Weights of a small masked image model.
Model: arch caformer, activation gelu.
Rows from block 3 of a small masked image model, named by matrix and row number. Rows with one number within an expert belong to one neuron, the router's apart. Each number is 500 + 50 x the weight over its row's rms, rounded and kept within 0 to 999. All counts start at 0. Numbers have three digits each.
After each expert's rows are labels from the 100 images, of 14976, where the router gives the expert most weight on average: "strongest on" is what is common among them. Only what is clearly more common there than usual is listed. The data: pictures of board games with random positions, seen at a slant.
# router: slot weights (model.blocks.3.mlp.router.weight, 8x48, trained with AdamW), inputs 0-47
# up: expert up (model.blocks.3.mlp.up, 8x48x48), inputs 0-47
# down: expert down (model.blocks.3.mlp.down, 8x48x48, transposed), outputs 0-47

# expert 3
router.3:585488502532549587394527507495456450507482432503445482476495481536502452464465550490529502521462532518459489488466633479540608455545592430415563
up.0:541510546559488521481420490549575428531469505394471478455553473582477510467534450571438503489576460526481481503448602543531436548452447592542568
down.0:516392480446574521515580557561506488498480517537473511502505492493522525526452572514560601596381551507516539453472398403498492475471544464475449
up.1:493496523513571464493492427475518443420557496506556473461575610449457491419468555525530505488446478467452461548630490493433510533479519517451371
down.1:569553525557462493517573534514505616543423498525448492507453556510575445615462465516487470514531495479610502411491434470591475470487444495561505
up.2:492445573576518409636466546510446476421527455458530504547495419532532480530451401550507524482420546574451454536503438506575504510487508489455525
down.2:498557478467555549482537449409573486537452526518426577457452555406449524435621549490524541523571510423463506494413550490426498469500469512517455
up.3:561499606417420451538528548414513497509543451557546487506425512577562504474518510439452436527527567447476564455440462446484497573475464529425444
down.3:463572514470481584418421472577428436489376554457488522522511574518484464437568518538420529535502432515544548496494520591489542460548499502567513
up.4:497548547508450553443510469470552507398478557558476506490481501582468580514386452460505542410548511587536492470546481405444534507519404519449542
down.4:536539468492517557502488517409432447558577474485476453601532478392562461516555497440492480514537442400493552486483500512457527402438509460524397
up.5:465504531532490409510457508506486468516494650485569439517409406440517443426519464467435456435547493530542463459517409529493457485560440500519557
down.5:517407507490476628463434410485410467459496465480480442450539439529481480551499464516500470549570512487440552432452574465402443523422517462483495
up.6:496506460576586455537509602481547492570494465505517478443442466574498402520522583494462563458494507501469658530468482435497458500482427447472522
down.6:396513525422537560517534435445506484457548559542436455488595557541492516479511472552582504550462551495556365491553451479457550461528504547519431
up.7:530431518440514387451479498538490510556440588599453466485574521498550501389572434476509469518515521478494474475603503579550540478484462423534521
down.7:552514587480503536466532433483477491436498473400419506458425468416458451534540490409533494509556605507523494503488558589558480542465521506386488
up.8:490468606531509479448454488497484548392435529551414538599543567499484488553497542488524458520460563572513514532394494559515576555443537479481429
down.8:579520445486539478458500450550549523570488469487459571453478446507584489535519466575442493545526410441485461437576494416510474547627541513481584
up.9:483555539451599503516490587542509538424403476513479451492554539536486527567410470437505444558515581564518571461533500487610530436532522543451484
down.9:510627442477480436479467496490576448564426458445496459504575568555483462410482514441532517526534455433502498434483535448486514588465454500522610
up.10:517491430508458529508500478505558449466523435488421530468503466567517396394516414494484436462428507525557471471465610518514570483421430561556546
down.10:494437494497562439527513370503505525521400465467470469578451446481477580459506613574443463496544592476482587511469533544494554483470554509500544
up.11:443526475510480436450443510628506490477405483512561489581567471575525576391487505444450509507483434571480424506593529505552532474510478500475452
down.11:528476487497466569514538539515480433636467454396525556533450493511514544511494522517549462627482467499494570461461447461502628469540480548435464
up.12:380512434531447599586515427534510461497430438501555450467477506467484501518639430537509534548456509543426495505499532445451477494441522567483513
down.12:434467518483587392460506523420489521516554442448484495437496401473500491503429456452475484409441536431522459484469423505476452474469395414464497
up.13:475508582506495550501414511415510442430473394507506426477514548421580566573511432525494452494497407478512435504547422486541423539492531545537473
down.13:475496526496474445426491545603500585521579578541508547512564464520471464476546565435538586443492494491533501461456530443413581516517507416397519
strongest on: noughts and crosses

# expert 6
router.6:427607556483416534400556472569486504561513508529516462595522463584441533482491499427483486533431464480523546529516488541610502451487450573516544
up.0:475523415539523457457500443405484560443458508455484558496551534501571543451405509530447427499497502480554445553453486593522447436535442620531523
down.0:496453534501417480496491457592535489622523475516531473479481411484431495593500504503507547546495547474448556451532503361495450542548510390542483
up.1:423471496603499486528616476547502467503414455517524472547465502524511539517569454471561527587493460546457455513437502578370445548477477445491440
down.1:557402523431545473527467510464525551534578493494551488438448517562491472448496491493532445562519530494463468545615429476483554391524438497629508
up.2:486428436545567480454521533521419516539511455444446521527563524453489396478428467484537505443481607545536562508473549486541522491527532531658515
down.2:519564553474432479439462523609495506442453592490561524570432449495531523620490569526554432522524451444483513464475522525502509475515476513373454
up.3:545519572505543505538463565533536549560499612382464485514429449458474465580536436494500442513487467513459452548483475422457485476595457516406445
down.3:497569516449369452526474449511384483425488483538503520455536559516509571472509413466433544443491562512452440466491453503530509492417525501615517
up.4:473494509471432484575511500471496499493541511598411553512519568522499476426358472498472478500502517520567483557618487551446505541580520462393467
down.4:557511467544576509463553517564461401508580465532460384508532416503496568487469553502423410547424527484507557516453499515456473417472495529579526
up.5:453503456590474484471477493401544398523460457506458483478503478481591515437538534462472500511453443540416517606513485504509380486545413457422515
down.5:511491518419586547534479486573430535512484474500474491563605481572500460453473527412615542447531523459544458367519458445544535494536535489522527
up.6:521539430475520518525465495462516476476460473495490460565506553427383503427529542423517489496564512387450457528583554489472559494539394612476496
down.6:488513519610468531374488558414461511484542455546504522406526452567534493498423470528569409466553567480589507510497535430466443539484552506507506
up.7:406508456544456482478565495455487578486474539491474509436521522470449571552420574413531515496506625499574474523571571504546526479581564438533480
down.7:581492463523498452455466466549550528539460465465524516551445452534611476411527372526498444517479462496450503443479461563545393584498490495437561
up.8:546498501491469491424493467566520435570580493459458456454569471566588629479524540523518514383517409462543493543456532440546542557526532474502472
down.8:535447510460489450565513479496603427537532506484542574448480533502445442521485516518498423543485566616389583463540520490527477487410514499573424
up.9:495456444472472519469630489502509475463537552523592480476486558516505450556509452540459534548477494399441505439444589570441469452426547509601539
down.9:569509527494489525483469550519509565532467492426461440518560549415412542590501414417408494511501530480476480612549433447551501546505420479525464
up.10:481481514545430487439527546558438511524510512453492552552491526387497512445532455492540583561485501573558603437510461455356556495539497459557504
down.10:512450512434492446500441481460516487468457515513549418534489523661493514460503501601461449466422485407494477513496489632529495516506492464463404
up.11:465619446531492424499572439568497462431585478516466532527522476416489481591486500517480484501452547511476506573564571358494465485483458547488490
down.11:441473630509417556494453450484541533515433491488503440496464476523477582425475502507530436460613470576492435480448404488536563545468511516569502
up.12:568477504457525489508502461548427475516532519417549503508479579475512475514542530563496436462439465522680431542456425528488423539556445555468520
down.12:472467475474510498459552507470493468433473460656463497494469391576529546532507436532478593550497547485424501552481429498493497537517569404518422
up.13:482454492456556405489491456563469543550413485468557467462502505418533491518512402555476605496571445490547473515455555480604464538503484593551443
down.13:504537561468542469500513474497516520521544522539483612476405504485445484527516543487512379529458544489576577485371454534451497460478427386481458
strongest on: nearly empty; discs on a green board

# expert 5
router.5:451516520464494474423460549503445515487504524505434519567572625505541488356388548475520525571469495426467503496454545522507457551555431524535488
up.0:514483515487501535531526424381529490541526531504477537614469461466591485544480485442476424453610448440464406475473482542578570516526421500479486
down.0:433554579539553436515493498544477497536512482407488532425562564527444467496539520438508512556517489594526546390543515485438444489451480516638487
up.1:502549440484512531508465489477450441515409485624536397435465481418522496541551531502471569547564511578389480570517532510548471471534492507579455
down.1:380493569485536561582519440531505514536433620400424540514537494515436578478484468420505520452464516446559480497485458442457550515521488479559480
up.2:505512529411501568434520473487569472423505468554555587510437558465386522561566581439553524560524514530496455487451413522514499507402545488472500
down.2:463494535577495489548569421439466452511476484580551455458514462573483410479452484607497489403510404508485467482537569421437539464540452503445527
up.3:493472514589402473442599543585508511466450473488504460558533495510555488477516481488458612526498464493545446557438422598564521533539438459528576
down.3:515530436385568578591500483521497513540501461453493589532471491487458513450512561497459451502428542551473528447609438489509412420488561549540544
up.4:513556481603565540438433456489446518535517459561446533487532595533509463595491416454388534490487489425479561522495498549488468393549468468522494
down.4:494496465420380473633466464623426555562474521478479572560436472489503526485544463531508470539568548436489532458470521492430454504489508549507526
up.5:500555604424468558527457396444490583518453589532395524495488521472488506461533463387480491465584528493486527466514522470585521575465537527469500
down.5:504504413577539401491530590597523533536568464405535498470598534535482446520514536508567495492497568547550498521483495426438565457510565442542505
up.6:501547488569419554499492581585534459466506528519501405426544461517528457506518436580468491521434481531459488455508526563427449478378529389516494
down.6:545520482519517456551493373509454544505483506476465497530519582424479491606486508503468464559494518470557414559472541462503522430668441534512498
up.7:464534491486526450501528496499465542413561494480489445515454559555557573540485468526525409544515579613464511488398465493431453486434575396444488
down.7:522415527581415524544477534543419493554454447480523489539585480514544458573471491509474403504448555478412439526512490501571485477443476581438409
up.8:496530406447527521452582417535443504562490482510562547502507451521444483494553576507475475524484481423535469361508504489491524477578630537560538
down.8:565410494405495480511510579459519518479523497549522417486480462537469453586412468415549587525440498504431529417549545458540503489475400500483556
up.9:518595427577446557557556549536505440514582539504587436475530591485555475510558506476502386453498452553522477456578471510514500498398518520513511
down.9:521417522449567448580468487533452439481422501539454519533589458395501508537495525574548583526522534486526485561440527539522444594539432519533424
up.10:486449453598549482534484545513493462570516432448536505475508523523420525496429489619377429502568474498425514517535463547480498557522519403435465
down.10:525527513403443495562595573457443557525512500506503516567478502426585500548541500424524535462420508441554484524419498452539405493533466496399549
up.11:432439512543465472505611524411456462501479553498420540550430465632557526543502574449574509477526509490469549508436457519437485469577475545523464
down.11:505514551427480524490486452500524461562523567493540446501551459489492506542598427539474385500453543588530547508499554498440582503390471388547481
up.12:550503567507494488554496499475508517549462493510526544481517526561464428500541513508480442472534565558444460323545456549452547511499368428526573
down.12:511522401438525465536582458490542437452624413607494440518505441527525503602496532525472481529496472489543433536482477445515516455543558521437564
up.13:464438563556487389477472485527448402502582453548400514455519500512551420509501510483461521571415480513541421546559462492466569481546522430554520
down.13:522552467459570554494508487492531606531471674437568477520366486435448485464536568546524480510563521519513574504521513521490507516488505559523507
strongest on: discs on a green board; nearly full; first side has more

# expert 4
router.4:431438469431499486532515540410486558413496454574468466501539611556575635538556446447512489503585520544495563507469472537482456513522533476514515
up.0:539502558449509453562476517587517510408402526513461509524454585466461539448466515522478433546520487477550470498476550317510455453475518477513437
down.0:491569532556390509543570418448512440509522479541488546531517430514487547491463481553486539464492472485507488441583466474410599471513440395594540
up.1:517581406530409510505550531490542478546422508438517394462478445496509504471494520549499593461426447397514526519477523419530392540513522540465462
down.1:543414593450453424545439519446442542515581555561491542508554503465469462506457475416432491486541495505514472438486444635461549473469509432547511
up.2:534496456556489463604481479612601507520526573505479439471436459499463450459499453558489422576506443541518537467566478435484488432608462464462507
down.2:449429514553487492478519478482458479566553469498454520520533548545493540578554545406596522464446531435534456598478510483539558565435508487615410
up.3:533510542486532416514408588583467479547501464490538515491472517473562446501518448494408570490491548526537610525427521498527578537570458564467397
down.3:502517427455434528501511452600529448473515449541493518549504418520578540526542613458502412527447524401534556536473521509533473568556500515408568
up.4:451553472445419446492508557412500500539571424454465611503517495541468445463497482512487578473519537563508474543471449607533535569405500589515487
down.4:594487535577557506516525474534529518415510559518535453444498543420605517506496542428459422492581500412485541471536449458523448521572474465395510
up.5:578473494523534585572505464474495588459570456496531523494429567382479491502575453527477478520484488495613493447469597504428485529500431455429471
down.5:496489495564523444509595550550424497549539512551464438536558436461457557420503531422546536527432469520417445430466555487533517606460527464580509
up.6:555540452512493483475471540548480428597418581475507508553459512493484561533381462413563445467452501541580450459499538440507424524515590450519486
down.6:433508496438490437589480520403445514494496497407556518548490459482464444438447474583541500496558471480499582413532552582508534524558493463611531
up.7:418466489473502451499468456364487564471535512585467483409506604438503516515449586467595484427556467494441476514497517479499553541542539534442463
down.7:529516491478539484484571553612506515544445495501493511429483458579417509501496448492403496504535502534455532462472411526415536396552467450446385
up.8:497462509501508443670549554530500438429483515509426511468476371512545545517538522522532534487529458554575441520492506535589537404470530503492530
down.8:476506454516505486518517438485565450483466581485539494584545552545411525477482512451463412592564466440525481483582570534492505499637493586555510
up.9:532478540450423470459506436471488539583520574495483533501562498485474489552430557504547460567567400601434499500433473442531436592478461453484426
down.9:498510485491540503458442563563470546465415513479467467507424546423446499515567436539560474375543557415561460506556531438486574441522472524538424
up.10:506533475513542576422475518389401496475418516540446547512532467608526486544537474528510458501567556613456465438517486591501507432557477465501511
down.10:502507488450460401505527481620590522486586518449521383453575468473422518513497445406429537565433534502535528516467517458474449484511518549495525
up.11:560426478483393481536535522432513465547437469529462581547503551495419599461462570419553467520544499557479419549558420453540534520510444495478501
down.11:441502485543552419485521434564524462447437534551501446493387483456548473513544522510479581526429540450516439468515579632511554546571503488550468
up.12:418508477518555474547527459528552549542452566451527513440557545469474529417459478520518445411458584557470496470588446591438513379524490466479474
down.12:531496471495488508445556503500473442516574492559463473580402519560517409584516515579585455567515413455485490592516482433511540477433430496545553
up.13:473470496553567491476527544471480529482528409526493448499501538507493446488452606415552468462497498530547570447517423572502522474496499481659386
down.13:490521516471489472532528426556509461544480492532518612466472460544503539609565388520480527539540496485429439511504547438501528469439506486335523
strongest on: nearly empty; discs in an upright rack

# expert 1
router.1:411594598437439518518530502448517493435436466441394534531546600514469503569466511525482464472459457501454493497556470529496408460523431487556561
up.0:538503509431435539587516490458512492483452502434458526612474493581444581520569584425571474517438459388521476528500485446515559431532513452482503
down.0:513489433465476492471503474549424496413504438476501444516493538443565470534457402473463438506578428497458466517546456532479393581605585490486560
up.1:494484503509550402420436488510496570519392432513496515521562443488509508567454422525550483512501550653431452459471476424533519513571534492477507
down.1:543514544640393500607543507484538526488566491534414554534466507446433524503456601493565501494513562458491544537489476530508538452435510508430551
up.2:502507573484409490547505498368433511436493467500571469545528536375480559477481592514488481462566490447530533554533562505473450504487430417550522
down.2:473459492467476514499488534507506504494534490568469446470478453562519634578482514490437501480417503443516493548566500566546578428593632483553559
up.3:472466499580457487480514468409457597537524528547553587567551539482453493498455489537425446611449496562528524493451512436448545402522530458473571
down.3:536571492494537547531488445481483544538445415446484451372493489510507576537417580502540484374435505540467509466491479609555507554505453486530535
up.4:504547505488463516512499489355580463483534498530571480464461512556520546492471543517479588457583470536521563495533431432520404591558612497508504
down.4:505458459554518499501530552518494409465478496448508595630529492498464431502557511401576563487536518551561436571530552554521586461509453483549552
up.5:540516389548519481453467580535460437407491461499486467525502447418517575421425503497435494551500495460547457451474518470582507519582548446564418
down.5:527476526471476494509576441426511500431500464535542577502434485443446584429514452526520564395555523547531540517565603532498497521497568524428400
up.6:549533493484441457466492542471442531423512564518534528438598575455474469559458474495553423469509665599476507528523482461425472500505456470481457
down.6:432467466517482450458550607483433510492510444484477534537415438464514540452511382525503572459580525399496485516412540563542475463565478473435520
up.7:548593574555437496542434583444520492471466500471491523509542456523478546521423533490489396438538420448473477529553545448567575547479509513619503
down.7:566507463535505408478484430578380466482583585438541512532501491458573440450533475519469563493560571460535541544483505479429505425496536493439565
up.8:529523518500486507451446474581526405422491508489496530496518448548484480554455531485504638503582475476528615538469503372478567576465492521511437
down.8:568494554526495472487468586476502536464540537468365566439485480477479471487537561522500543453502533518548600583507554540517397411434497526415485
up.9:493530457563542550489530409509452555500439539526418612536477427476437495366514467493495509444492540519551433506496481583448520558442501448544565
down.9:488471475457516481562452409513497481580533513580509460499446530548485446610461506427513499483405423485519597550479538509529582421415520574512511
up.10:443419458523515495585466487473463415524565405499470498496429496507556452515441559515492420470439483540592578469570617488515481531500495561447458
down.10:440569460457584499469469533466569532573572542449541524487500467526505517478487549522438350543488468508513525519411425480443579524496415515577517
up.11:466483509504486407613544496565522508425481483486411488569464544429572556500525429477549447498587514476473434493544482440501464538595557418511457
down.11:467493476473481447534528465501625567467465540544491537635535551445516497440426466417511515509488522553499504450502452536499478605480525626498446
up.12:513508564569501604537541537437576431459444456405548551471429479483534510533493445524567579513473483411497550486559510431512439487537566453532563
down.12:525470506481416449403510542419491498544490494577544499510553587521438387414463527451529465567572473496577542510446480532546492512470404553462510
up.13:577525443507453548628488562605593532511411484539473534463506501495487467480563539498440577467496475491482581447537493409509497469407536460470489
down.13:493555567608500523472453455407468488531538521426546469496507575417547567551481451407601483462490577501463524580472508545495444567494472474541528
strongest on: stones on a line grid; nearly empty

# expert 2
router.2:510471524395441456476575482517487528485445534531572510433487530524447602514488503448567495509484449457480554567501544539571486411568488397600453
up.0:489552435497458438401542490504478560413517468467482510547464428455598492424501536491518512528459483492531469539398491553546490523641455515557424
down.0:498534477375466461527391484553564532535430468471583542490458497523483507443488519508517441473454440526460497540502406483473426495391573517505595
up.1:460453414537556539434536581473493510498437526547462531540442441485457420506602555434429493544463557454528517459595458486557438443501428495541531
down.1:557524594400525506479550433554465425547553561470544398500552478452551566577498509456544492452507504536451542463459551442485518521479581521401510
up.2:449432508499543533479459511400552420483519482472512430513548567509561447513620473461468502391507520455483530501486568470455491522548380454497413
down.2:411481554539510597573596538463482507548554513481465548513527568528522387536424465426467470490420493542490419537495538546454463568499523443549461
up.3:498425479491451473555451544544509516556529553483555480466382385572428537411477499440619549502510496496489512431466433465470484557521509540500559
down.3:437509548495416561455489609493419452524493569484544520581564501420494410542545540527523532523561474503517455446529505559491614502531469588495458
up.4:546489488400535486495437524486576580473471479473424502422527462482389596542469490490458456475557470568524523500466425542529508560430430588472453
down.4:450577526590531418582516571603424476528501512505586461458437492481549458394491466460476533484488580473460470513539504504505509496547381483503459
up.5:518439386547512496489527426538501494436463528517534424422499440445562494582510398487487586516570509530569530518495581531477565568515497446477428
down.5:564446513565482538399503579520407553397539520580491483429493445535468509524445478519430478413453463504529471509478575523500526517510555393444470
up.6:641440469422547496528562510547558476498558515494487436469447465497430558451523540538590520545460506506448574612496485537406483450488502484488453
down.6:365504502520513548424400536483514511497535505598571525450495519488569496492534536426461487498619552576442468420506469499499552574462446513509504
up.7:462524596490488508486570495438558575478461488554536484520474467579515503429407543515467495453462647539553497492479416523513515565441478534466599
down.7:476527443465513501475480531619495466542557506449511476487476392476468479556579521500486575530585411523502499594448558540570452545571575520437472
up.8:495376506490460501498541522499492544551539516488466522485491494494379584520404494508415473477454382558609524588529517496440473575478476519498485
down.8:452612470496472496613433550516459452466491443464537502506527466529525456432467473516511492455500573481580570394523561547579484532527534413472575
up.9:440529522395447509526506514485400533564475486514429600478485543550570453404505475535491498532461557454557522493554400489494476450452533550485608
down.9:586457440493563472507483487413543472426578541509455432468482486394461479567434523491499460503484570587409561544500498483497413551547522439550494
up.10:561487478496533554520506610499583560570447483532473449384471468503366512530471510573472460455531515389513431520530515547537442484472472520501456
down.10:552460505581424457431555445529423458540489480501502561556478484554494457465490528432477625545547633597478426506484486540504539494462496544477502
up.11:400467505445534536442449484522414543550480431523514551569586488586444430496496490546452586420482464544523559462517550561558495513474423440473519
down.11:606559472522495456519514431512520477513546448529527474398448448387487518514569412542486520543454579515494513454537446441452521372503504506437525
up.12:514495456603499444430431510552530563540461531489475548523551481523541525432445490534504430564485437414515405433547484555519520583398471537566495
down.12:510525526441503539552477447557459498424520451437390528532461576455488481490529460514601579498531573514485472507460564613426553549467501484504596
up.13:451579475450563477528504458483539503528560520523485492622565404541509489416478519462469493454531440507530454591516598438471486572611472530483470
down.13:477594511494508412510511499504509540373505450504519576531485487414466527508588383483450494480508413446547547552507488525594499473467450561545555
strongest on: digit grid; nearly full

# expert 7
router.7:499556522470401524493516489509452573416464450492533478440537492478577408398553438474520551493486573652470546542520556505467536548480466503487484
up.0:478486500547515394539499513436482455440468534558540533464489473551486560369389466604439469480539508412477426521518460511464497466476450535551557
down.0:545471477522452447477500580499556513585447499484413466512546537524479600439557460543557397499463561506527483551482535479521472522522397487366472
up.1:523492512529521590508435425505476427592488537568493521476514515509499438422529565439510448422392552500457413488520454504556475569527411450498564
down.1:466480473469474495516562491543489508423503380487530461490579470439524572587460407576475540514476473448415550423440555533469494445568547469486433
up.2:468483426563501555557515539414464463538489560467573416441563452508519483408481464528503487415562505505524466428532533503444545360556497476524543
down.2:492400600542518520420518517534626446460523540536478468585500456559435532465455473486497393575448531436460500500456518460513477550479471534422490
up.3:586484483489538434474428530556574454471417377451529441565437557476551503571552459403512556486503425475548503467539482518469504504500478534427451
down.3:551454448484572483499523498484452511524553547506543521602530612458547418547521544448572566469462445400599489475530470566527452445521457452532485
up.4:448536571419407463506480444510560415491513530490435566551459380509483478549545462447434488555502463548448502525485506463584447503506555458420568
down.4:468509474556567434518486481504538462550489506431478503438558557504460541414552514506509515329521513481480507510447440565425464467475482465636506
up.5:460543416436421454506491533555547446364477556510468524529483444532476558588551481469497431480487419561534448467447509545542510484512479600548452
down.5:464449439483476432468542499474470512573573527518584507500432515553441475453381453508536495528543523435584568484464516457388570530519491429522568
up.6:495504519538498534568449480503508490508481460484540519520544634544385463445446593553461497467457494470608480446449535612544576543496442520516488
down.6:522499480557501479439587534503492450459473543588488468427443432539542452553530426579545490538505575461479518554498530446469476372584537506408485
up.7:461509469492504449418457479391460448440483421501503546442508378467502483501487488596523562376538527514568498505544512528524472542565479541581547
down.7:526561542507567591488467494525456478544432558522542417586531521479520554420542490454508478565505491469413488383401459527472520549450479442426504
up.8:569524513528523448483433527431443449602382405476522520469468418550533490529614560505459535501569460518460481553455546547461490552474469483542472
down.8:437532483449484543409551515561541578374588555483542510497566488519552508445458490451547490518427450524533564388566446488547502469533505495541538
up.9:545547516387602481559544553560442516379534558500501404528493444569431515507443480536478543544492495407433521529498471424508489499471538467478479
down.9:518484491538387440528492525463566474530392484509413503527489598443516562493549457506614432467522511519596429472503601477472502517543479491526535
up.10:453596464515550509514541544541482554486444528464511471502451446533503460337512459603419454467453524460487498406464511506394561506474501499543485
down.10:585437541469436500380492453448484456476578410501481479502498499420456506614427538431520496557454492584537521507512542441556510453518443477452492
up.11:494487497416506544514411585485434528440526486571425527553444455546592439448431526553531502482545491488470457517487412582600586488510499527468516
down.11:544516428578456479499591462541494471481434496448521504453496505445496578525551477518353427509479535534431520435534559587393475551498541504506478
up.12:502564493486527510508508584596485477519476534505493500463605512510461534439504516531535461474396400470554602442476590590538582512529493516577538
down.12:558522486513493558555549488393448515440551448461515519536496436503498393590511547399503518487516587541439582583471458478586487443529474475495485
up.13:502610471505554514512546535457452447499531497464527474579559529440496454477488461543440447610450535415471401513426526452509514525588578423492494
down.13:456430540432484557539408468525572455564472482544440463441559515563487527566567451414463567495523534520547565456474515483539471461498455625536541
strongest on: draughts

# expert 0
router.0:507489463560469600519533508516464579478507490528514556544528529478492514467518501470376360448491433403532413483559462536551521539501518499538399
up.0:548477480491479588539467402493458480502502479464537516531553577403441540486519445508452577524617469507502423381560495558508469491581498499568520
down.0:464515498529417400407497558495570522533549451558546521557451432569608537578477523549502444476468465456481471591419478458454554496496459487491520
up.1:513515474435561545489482495510485609465535542524611504491594567514503510543477564532522593461556579493456443530438534463504514488434587531534395
down.1:529503545523506422523586519439568430567529515506450569498481481528452536506515474532577450546459462576510567447545474623523455582545491473532606
up.2:522543530506452501502605554389558453514512503491437545533524461552536515446431403591511453454427442532429491545441437515445497474579526447534497
down.2:532360461514514479540479464564468536521574496475517380459454495465491442605524559507513482518478512464502527443604466498550564476401523551555473
up.3:598509428550538479447507560552495524555445516430489492505440459486490532443553455551381530538609418492542503470397559481465468459466497463448472
down.3:486475513510444526459446527418515509492565442501577507505572516451475539613480482511592468431423561373427480489512410542518435480450476465494513
up.4:566493504531505513548567439569502487507525436576446511426459502429492514471400440446421534488474626559484514501515450433525417563455514536568472
down.4:378485456479524445456472523474485473493479521379464484577506431549495484500575579449612489537495438502489409503473459504512556449538445532444577
up.5:502491541498483496535525488496527465572505505522483506498477483559449547350494532476437590411493503580432487446552492528608470524476372552531560
down.5:508514506496565562378450527551422466493514518478537562586501486476558496602488477401548465565541533521488565559474417460409423481484513490493459
up.6:490585534480489504607525487486520488493584511484467523490488419530431504490538496446551593470497514564578494497479636487552457451525421551446396
down.6:543467456445465424468481525532492522547486526539378455470443429471421424521408464549561615537572495480514503501495547540541467422482539565536536
up.7:504493504459568519485535459436529516423585378509567517464500436401572515507577506536533606571480565490500580531489442532535534489471437516544479
down.7:476516497593490524361530572625493504533453551508412532555497562560439538464510525529531472446530512532468414472498491443523422526517553501423500
up.8:437427488432474493498501539547529408437521551492483514458550630399491442500587512587455536495541572516536538467499448539559485400526485510509536
down.8:507471474449601454517521520509437517557510462467507541433541543582512600626423486467501482519480545526492507557481561534425463609439424535511525
up.9:444476390533456478557466538495476469420480424557544420455500452506493485548539424570518580532530532534551573457507516469484570473557585481413562
down.9:520465478470555516448517514425544499561544556448448527515515590557456571464421502487489496478472469398499460585513475603509485544441468488623418
up.10:479515565430489540441457477459533573457498514565460472534550530494513479528544423468535377485429538479454448551435496599531618464415533541493498
down.10:539451403581515464548514499508444488646461510454569546494484493544497510482510503518464569478540381519529540487496507423469381465572505558542495
up.11:502534545574494536477556451519458563539483460502466491515480417544413563586517430480553557462512525518468412541551524505572476434424558447510622
down.11:524430458521472446575437532485579380541541458505419464526453545524505484511458492647541437573434495486576520474481513509541470527523530491518420
up.12:475525470590457438542426510422469502429523490485499569537412481508415530416463469515528575562472408443514513532458485481477498489602559562471423
down.12:550513544484511476506550550532541501631501467585468493543603534533513525511496506518432441491517546465531514499554489517532508475341437449614537
up.13:481440454560498491511519493557656572450502464567523498444465551493530487506536457447494452610474453503518518494404451541485530499522473490510641
down.13:520579450508529489607591444445401477526488474501473472557523484477530444484470541459546518392548527512513425476535454440483476441509383483536415
strongest on: discs on a green board; nearly empty